From a checkpoint of a small image classifier.
Model: 1.81M parameters, 24-pixel images, arch mlp_mixer, norm layernorm, patch size [2, 2], width 256.
Training: 25500 steps, batches of 128.
Data: trained on numbers of one to four digits printed on busy colour backdrops, 147500 training examples, 22.1 epochs.
Rows from block 2 of a small image classifier, named by matrix and row number. Rows with one number belong to one neuron. Each number is 128 + 24 x the weight over its row's rms, rounded and kept within 0 to 255. All counts start at 0. After the name is the row's rms in percent of the matrix's.
After each neuron's rows are labels from the 100 images, of 14976, where the neuron reaches its highest value: "top examples" is what is common among them. Only what is clearly more common there than usual is listed. The data: numbers of one to four digits printed on busy colour backdrops.
# fc1: MLP up (model.blocks.2.mlp.fc1.weight, 512x256), inputs 128-255
# fc2: MLP down (model.blocks.2.mlp.fc2.weight, 256x512, transposed), outputs 128-255

fc1.51 099 [138 124 117 138 158 169 142 129 148 132 148 149 150  88 133 145  78 107 124  94 156 100  91  81 122 102 119 116  73 113 153 102 137 151 109 109  92  99 141 131 158 167 121 133 145 134 121 153  91 136 174  95 124 154 107 126 174 115 137 153 122 126 152 167 134 156 160 109 145 119 100 139 159 124 121  79 147 128 156 124 132 190 117 147 118 157 165 147 174 153 117 142  90 141 145 157 105 134 133 119 140  79 160 118 141 110 146 138 145 186 135  76 136 108 141 138 108  93 119 155  97 164 132 100 147 167 146 110]
fc2.51 090 [ 98  99 151 102 133 158 145 158 150 142 100 117 125 150  79 121 131 117 138 139 174 145  92 112 132 129  96 121 100 133 121 116 137 126 153 161 127  60 135 127 101 123 137 134 144 159 128 148 150  54 155 103  93 146 115 119 124  95 171 108 108 151 171 111 111 132 174 167 127 184 123 127 145 139 112 120 133  97 169 144 148 120 115 119 144 153 102 129 169 118 155 178 134 120 104 119 102 131 148 107 157 102 136 150 155 128 134 147 133 104 108 114 171 111 108 134 122 118 130  74 111  89 133 134 127 149  92 126]
top examples: white ink; bold

fc1.267 093 [116 134 125 131 126 137 151 142 139 119 160 113 138 136 127 111 142 116 129 140 127 102 154 165 149 122 141 145 126 108 112 201 133  99 125 103 127 147 160 137 134 112 118 116 131 171 104  99 104 109 132 164  85 116 147 121 107 118 156 115 156 112 116 143 130 107 130 141 120 118 154 132  96 137 108 130 115 158 136 108 133 121  70 127 135 152 134 124  94 138 132 129 121 126 137 139 134  97  75 138 131 137 135 103 109 113 139 127 145  90 174  83 163 144 173 153 117 165 112 129 112 137 130 128 129 128  88 135]
fc2.267 106 [121 137 150 110 116 180  89 152 108  95 130  93 138 157 136 121 127  97  88 168 147  81 112 120 164 114  96 120 137 138 106 130 133 135 171 160 124 117 155 150  69 149 152 107 114 123 116 123 112 129  94 102 118  83 148 127 124 128 154 124 135  99 155 152 177 182 111 129 100 103 116 149 117  88 181 125 131 118 127 173 120 138 136 124 131 155 111 127  94 123  75 130 139 134 145 154 102 112 162 151 149 119 101 113  87 173 149 143  88 147 158 147 143  91 114 121 107 120 109 143 123 157 152 148 111 141 144 119]
top examples: white ink; grey ink

fc1.68 097 [137 121  96 193 143 104 159 131  81 149 144 119 132 124 151 128 121 108 147 145  97  73 155 153 133  69 102 157 146 149 125 110 117 133 108 103 151 109 120 124 134 117 134 151  85 172  94 122 126 112 120 140 144 118 119 112 105 132 123 136 159  91 142 147 135 134 152 134 135 119 175 148  86 124 109 176 103 109 139 140 101 145 152  99 128 111 133 120 103 116 118 148 102 121  93 144 138 145 118 150 185 157 131 129 126  95  90 125 100 158 127 124 112  95 141 101  91 122  90 152 121 132 142 141 113 146 142 154]
fc2.68 119 [123 106 135 142 177 130 159 177 159 121  98 124 172 147 114 139  91 132  85 127 120 141 133 149  76 129 131 112 144 106 121 166 114 127 160 157 130 148 150 137 131  90 105  93 144 128 144 143  89 140 110 149 126 120 137 167 160 119 117 113  92 133 117 145 131 104 117 128 105 105 113 119  95  94 114 175 173 122 128 156 145 119 147 115 108 127 139 114 141 102 139 115 130 111 137 127 170 143  68  96 104 168 116 115 155 172 143 128 163 108 101  93 150 123 121 101 125 126 113 118 147 146 153 110 139 157 137  98]
top examples: length: four; orange ink

fc1.347 099 [160 112 147 119  89 129 137 149  98 163 180 141 165 141  79 103 116 100  94 127 169 178 153 101 100 112 113 119  99 161 134 155 152 120  99 111 148 107 138 118 101 108 171  92 164 153 120 119 109 169 140 162 131 125  98 139 150 144 126 115 104 118 123 139 102 150 163 132 118  67 141 163 170 100 114 126  94 127 131  92 169 145  86 135 122 132 113 155 136 120 117 147 146 162 106 126 153 127 155 123 163 142 130  99 106 102 101  98 130 159 143  73 136 112 138 157 134 135 103 162 139 148 142 165 104 114 149 130]
fc2.347 094 [138 121  80 104 104 130 110 119 129 133 113 184 112 177 160 125 153 111 123 132 152 109 109 131 153 155  87 109 123 113 150 101 128 101  85 127 140 148 110 129 109 127 123 162  73 106 137 129 132 131 103 155 151 131 115 141 110  90 101 140 141 104 114 107 145 150 101 163 115 141  82 119 125 123 120 134 139 167 130 159 106 172 127  93 123 135 154 153 117 101 134 167  92 109 101 103 129  78 140  99 140 130 113 148 120 167 138 112 153 151 132 163 122 109 168 114 112 103 101 122  94 158 135 137 155 119 108 138]
top examples: white ink; pink ink; grey ink

fc1.338 100 [140 113 151 160 137 116 139 120 127 176 115 117 123 137 145 120 154 136 138  80 101 124  93 119 155 155 165 144 137 130 158 133 101 117 137  86 124 115 122 135 131 115 132 151 138  79  98 132 145 139  65 135 144 143 139 142 134 116 135 157 172  87 115 159 121 134 148 104 116 134  95 142  99  99 149 140 121 151 117 188  64 124 179 112 147 102 100 133 138 140 111 128 119 140  89 164 134  88 147 128 102  95 138 190 164 151 152 109 120 108 151 161 136 117 141 148 118 112 122 133 119  97 158 112 116  70 143 110]
fc2.338 085 [118 116 151 135 135 183 126  98 107  94 141 104 135  96 147 111  69 164 122 106 139 158  86  92 125 133 112 144  84 178  96 129 127 173  92 125 132 114 132 162 135 126 114 158  93 143 143 120 126 113  87 134 115 162 131 129 114  99 108 102 166 135 123 117 138 166 190 170  76 140  88 124  97 180 107 150 119 162 135 101 149 174 100 119 103 103 154 133 113 150 145 134 110  87 143  85 123 135 128 155 125 108 108 101  91 154 147 170 155 119  95 114 140 157 123 122  71 113 119  99  94 130 113 104 130 138  88 147]
top examples: length: four; teal ink; blue ink

fc1.295 101 [133 120 136 140 113 141 179  75  97 145 117 167 163  80 121 128 156 111 143 138 104 122 129 160  96  97 163 140 133 144 131 151 171 163 108 128 101 106 166 132 120 149  99 137 107 100 145 129  99 123  86 145 122 117 119 147 132 128 111 148 151  87  89 126 139 110 125 134 147 153 133 120 123  89 106 159 141 122 171  93 100 134 140 131 155 100 110 176 130 147 113 165 163 139 148 130 145 156  93 125 107 208 114 131 104 154  86 103 164 153 165 140 126 173 117 125 157 115 118 168 117 138 168 129 124  82 128  92]
fc2.295 108 [161 168 147 120 155 168 157 146  99 154  87 138 129 137 115 151 138  86  94 139 124 162 107 107 162 150 103 141 110 117  92 108  83 130 111 100 118  95 103 125 108 119 109  82 114 118 145 121 148 138 152 110 145  87 165 145 153 138 121 154 119  70 129 129 131 116 129 102 130 139 149 106 140  98 123  93  93 128 145 155  89 103 141 140 100 126  94 118  97 101 136 134 100 144 115 154 146 137 159 158 105 150 132 124 113 120 136 107 111  77 121 128 109  83  95 124 143 159 136 121 105 127 132 167 145 135 105 149]
top examples: red ink; orange ink

fc1.476 096 [123  99 128 141 160 139  78 129 158  65 138 117 147 160 144 125 124 120 111 119 166 112 132 163 126 111 149 138 129 176 129 134 125 149 134 133 151 135 135 107 138 122 107 128 133 122 111 124 105 150 148  72 169 126 122 166 127 120 134 147 113 181 146 136  99 115 106 147 170 134 160 150 141 142 100 132 130 116  74 174 105 140 121  64 131  92 142 111 116 141 186 150 102 120 130 119 127  99 143 113 106  94 149  89 140  90 117  71 154  99  89 165 148 160 116 175 109 112 139 123 160  71 145 122 121  94 115 134]
fc2.476 098 [170 101 101  97 143 166 168 121  90 152 129 118 152 135 117 119 121 124 123 102 128 126 103 136 139 102 190 141 176 116 126 183 112 104  89  95 172 141 130 139 116 144 110  92 156  90 120 120 150 162 182 119 107 149 148 110  72 129 110 127 134 102 132 132 121 128 107 143 163 118 119 111 115 174 117 138 181  84 110 133  67 126 139 107 129 133 104 122 100 166 154 131 110 141 150  99 116 146 116 142  96 148 103 126 144 121 127 143 108  89 139 144 151 124 122  91 144 156  79 117 107 139 131 156 144  80 138 129]
top examples: length: four; green ink; white ink

fc1.344 102 [128 110 149 116 154 124 137 109 139 127 130 117 131 110 138 107 165 165 123 106 167 123  81  84 138 141 143 150 154 160 123 145 140 132 105 146 126 155 109 136 122 104 156 115  83 130 105 128 123  78 146 127 163 169 132 124  85 145 122 125 148 106 121 115 112 136 166 142 121 126 123 116 110 136 132 117 114 116 124 108 141 150 103 127 124 155 120 138 155 150 141 131 120 121 133 102 112  79 187 128 147 162 109 117 138 149  90 144 135  88 145 155 153 152 105 127 153 155 172 127 116 206 117 136 133 158  67  82]
fc2.344 117 [136  87 113 118 104 136 123 112  89 166 131 106 102 143 121 108 113 145 163 103 177 110 140  87 160 116 126 111 144 161  91 128 101 147 112 129 154 144 115  99 153 131 126 191 151 155 126 137 132  99 140 170 134 149 133 103  92 147 144 151 132 121 121 159 136 155 109 121 118  88 131 111 124 156 148 115 103 152 103 178 146 135 144 134 120 128  87 123  70 118 141 123 127  78 149 110 141 124 180 126 106 158 134 154 132 132 130 104 128 127 187 114 126 132  96 113 126 118 111 123 134 155 141  94  99  96 160 175]
top examples: red ink

fc1.334 098 [129 109  91 139 109 193 127 130 124 151 139 136 136 126 125 106 135 146 110 123 107 137 140 108 126  96 127 127 117 104 161 144 181 138  83 155 147 142 121 147 119 150 126 125 124 141 123  98 137 138 102 102 110 114 110 117 120 133  99 116 131 111 163 118 133 106 128 103 115 136 149 118 126 129 101  92 128 131 123 100  94 148 165 166  81 142 142 172 149  87 153 130 144 154 153 131  99 114 109 147 122 165 154 159 136 138 129 159 137 101 133 119 125 166 151 144 154 107 105  97 168 112 107 127 135 117 149  89]
fc2.334 101 [147 133 177 113 147 121 120 107 155 141 161 154 153 124 146 142 105 102 181 112 148 104 140 145 114 115 125 145 127  90 142  92 117 139 154 138 114  94 129 142 125  95 128 147 186 144 158 129 130 152 134 128 164  81 135 163 126 184  75  91 122 135 139 110  98 100 125 137 149 150 139 127  97  95 134 139 128 129 202 166 100 130 121 117 138 115 115 108 139 113  96 106 102 169 123 105 133 123 111 160 153 133 156 152 121  93 125 121  98 178 107 111 119  86 106 108 139 115 110 143 141 121 136 142 142 129 205 125]
top examples: red ink

fc1.129 094 [109 128 138 106 138  67 134 115 125 189  96 134 146 143 164 118  82 109 136 149 156 134 121 147 113 113 124 162  97 149 130 125 116 153 140 144 165 126 126 130 121  99 126 147 100 123 159  97 143 108  92 101 145 116 138 114 132 160 130 117 119 102 145 137 115 118 130 156  95 122  87  80 130  83 166 108  68 161  87 153 152 166 142  96 122 176 172 158 179 123 104 135 131 110 140 127 129 119 126 110 116 152 159 103 158 159 137 125 133 133 168 126 138 147  94 135 157 110 114 134 119  51 114 138 163 125  73 162]
fc2.129 108 [ 93 116 102 161 170 139  68  96 164 123 156 126 145 120 138 144 132 154 130 135  95 132 161 134  96 105 119  91 175 130 100 126 132 179 118 159  83 136 130 120 141  95 135 172 133 123 111 130 155 131 150 161 159 137 114 103 134  84 166 160 157 118 176 132 133 107 128 115 123 116 137 178  96 131 153 123 133 101 116 113 134 119 119 144 138 100 144 134  51 146 119 110 112  88 152 140 155 111 100 101 116  91  86 116 160  99 122 115 145 121 127 134 152 109 168 151 124 125 134 130 137 151 102 103  70 148 149 112]
top examples: red ink

fc1.263 103 [120 131  97 162 114 165 158 116 170 122 104 133 160 111 101 128 123  96 150 140 100 116 156 108 136 121 149 147 139 151  62 121 137 104 144 145 144 136 130 134 151  90 131 152 122 139 123 125 155 174 151 109  65  92  92 156 134 136 120 166 138 155  73 118 113 131 109  93 141 164 179 121 151  69 104  96 116 108  90 137 145 124 105 157 142 160 146 132 127 102 154 151 171 100 170 110 114 128 123 163  93 178 125 107 130 136  69 142  69 154 127 163 136 174 112  92 142 159 123 119 165 164 106 124 135 152 135 123]
fc2.263 107 [138 133  88 109 130 131 121 132 139 134 120 141 118 141 131 127 116 129 141 132  96 154 162 111 141 171 132 125  85 108 163 160 140 158 134 142 124 160 123 126 161 132  91 138 150 150 136 158 109 114 101 119 129 137 112 141 121  57 126 128 123 103 210 172 111 133 151  83 123 122 101 111 138 121  88 159 156 101 110 101 135 156 129 100 104 159 155 162 139 132 144 144 124 171  72 148 152 160 126 113 121 101 100 110 140 153 133 127 117 129 151 179 140 159 168  81 116 116 105  84 132 127  74 102 148 105 107  79]
top examples: white ink

fc1.251 097 [121 105 138 145 141 142 166 134  98 105 127 169  85 111 113 109 120  90 127  67 155 117 135 163 137  91 143 115 111 138 106 132 141 156 144 108 149 124 110 153  84 105 141 131 128 144 137 117  84 161 106 147 117 124 144 131 136 156  88 108 143 191 154 112 157 100 131  86 126  38 107 109 158 158 103 101 164 118 101 128 146 140 110  97 141 122 141 122 140 146 129 139 126 111 148 134 135 142 140 136 156 160 137 160 117 129 115 104  94 126 144 116 127 121 132  96 117  99 139 172 105 107 126 176 126 170  93 110]
fc2.251 109 [113 109 148 106 115 145 110 156 140 129 148 104 104 123  99 100 170 144 151 154 137 114  99 113  99 112  98 141 138 137 154 102 133 135 131 149 135 171 130 125 107  95 103 102 117 101 145 136 149 109 151 110 119  94  98 139 167  80 129 128 122 136 120 139 178 114  94 141 141 130 140 151 133 108 139  91 119  90 147 106  95 122 165  79 134 163 119 109 106  86 148 133 137 118 135 109 122 163 112 137 149 126 184 179 107 162 156 108  74 130 152 148 135 111  90  82 133 142 116 104 131 155 144 158 160 130 150 116]
top examples: white ink